python train.py --text_encoder_activation="swiglu" --text_encoder_positions="learned" --one_sided=false
Rows from block 5 of the denoiser of a small text-conditioned image diffusion model, named by matrix and row number. Rows with one number belong to one channel. Each number is 128 + 24 x the weight over its row's rms, rounded and kept within 0 to 255. All counts start at 0. Numbers have three digits each. After the name is the row's rms in percent of the matrix's.
After each channel's rows are labels from the 100 images, of 14976 (inputs lightly noised), where the channel reaches its highest value: "patch colour" is the nearest of a few named colours to the mean colour under the peak; "top examples" is what is common among them. Only what is clearly more common there than usual is listed. The data: rendered solids tumbling over patterned floors.
# convs0: first 3x3 conv (model.mid.2.convs.0.weight, 192x192x3x3, standardized in use, each kernel summed), inputs 0-63
# convs1: second 3x3 conv (model.mid.2.convs.1.weight, 192x192x3x3, standardized in use, transposed, each kernel summed), outputs 0-63

convs0.123 116:138124065137074152119111117135128122100171113154143118114103123147137111126036117147093135127130124146078125120147135175094141173120114135108139176155086150133099096152123164127122143130142116
convs1.123 136:134121123078140104120125117157127123113116100124110119130103111126125133142148117171108096093122148113095111125136126112142111120102140101109125102120150131144105074137109093169084106128117161
patch colour: brown; black
top examples: light from behind the scene

convs0.46 114:211151101126107079106115129125131129143143128102129135144111115167125144164058151146160121134156119137134142141139121147119112127115128123159119167096144119125061097128144145117162134160122125
convs1.46 100:123148081116106141097128144126170173112169126134146120145105132091144154099155152142131130143160164146132121102150157120144134141128145126195089119152141093121163099143094074122111106112138136
patch colour: brown
top examples: light from behind the scene

convs0.178 053:093111141102137147121108104128157159128136152126142126127088115094107141155088096143156151138146119152097112134127115141126110127120140158119117122106124149119083103162112125162139123132136120
convs1.178 047:127100136105140151154140108125137090107144152111145107108087140122104116111118167125140141104109139171122164122114128115149134156118123178124077122153104107118140132138116117139142143110129122
patch colour: brown
top examples: count: four; light from the right

convs0.131 084:134151121101122118041132137138114115117117074055137158108140133131139180158147133129111099109126133122098148105168158115133143156120144126122185137115120116110174159118137133156175129105130154
convs1.131 104:122133146145159141136126136145105119196107120132146152169169121149106117100188066125168149135128098175130124143146138149161201144117117114161172114160128150180105138122109138147163114130177098
patch colour: brown
top examples: count: four

convs0.23 061:125164119154100124108119111119135130079132130133145093154116141131138175118179104138127155152123124105132106122087117120166124135121111148099091164127150133110121122114135134070174113121136106
convs1.23 064:133157164114137123146175144112121088124111143130148113110130141092123146138113118171114141163146163119132196148153156039135089121118122087136104152131097054098161110083077114122135136143089146
patch colour: brown
top examples: white object; its colour: white; dodecahedron

convs0.32 081:159124138148099121129146129122175103155155128162180131131144150141126134111136049131125145145142125118134151142162146107073151117122150139156120166118126138125114145140144117127144139148120110
convs1.32 100:167188119150096148146124157101124115143070140106130157119132144127152134116109126082142146130120093117135114138137127132169144162126146112134168110149123153105121118139087154121137116142112127
patch colour: black
top examples: light from behind the scene

convs0.95 095:078124146113170111069102161132128138127130136093128148109137130166177155137082206145145144125149120114186127143124126121167130097135167143134124136139141141121133152163170122151117138098144094
convs1.95 113:150132137149132127121145145109152103148135082106130099124109085136085127100158084162134153139181131131188114104135143142079109122141104116118104111133101095187090126112121146128135151110140080
patch colour: brown
top examples: light from behind the scene

convs0.6 077:086162168117143113105110110130122143128140144123082151105132091098110134088121122133100130112143119189101110131155115129200163112100113145119163113174154121125134122107114111083127114138121116
convs1.6 078:099133123145119123142129125089138155160138081119104083122141122109115111072123125163115151170086146145111125149097136154159071110130126133154131114114127092162106129108107141128135093101126106
patch colour: white; pink
top examples: white object; its colour: white; disc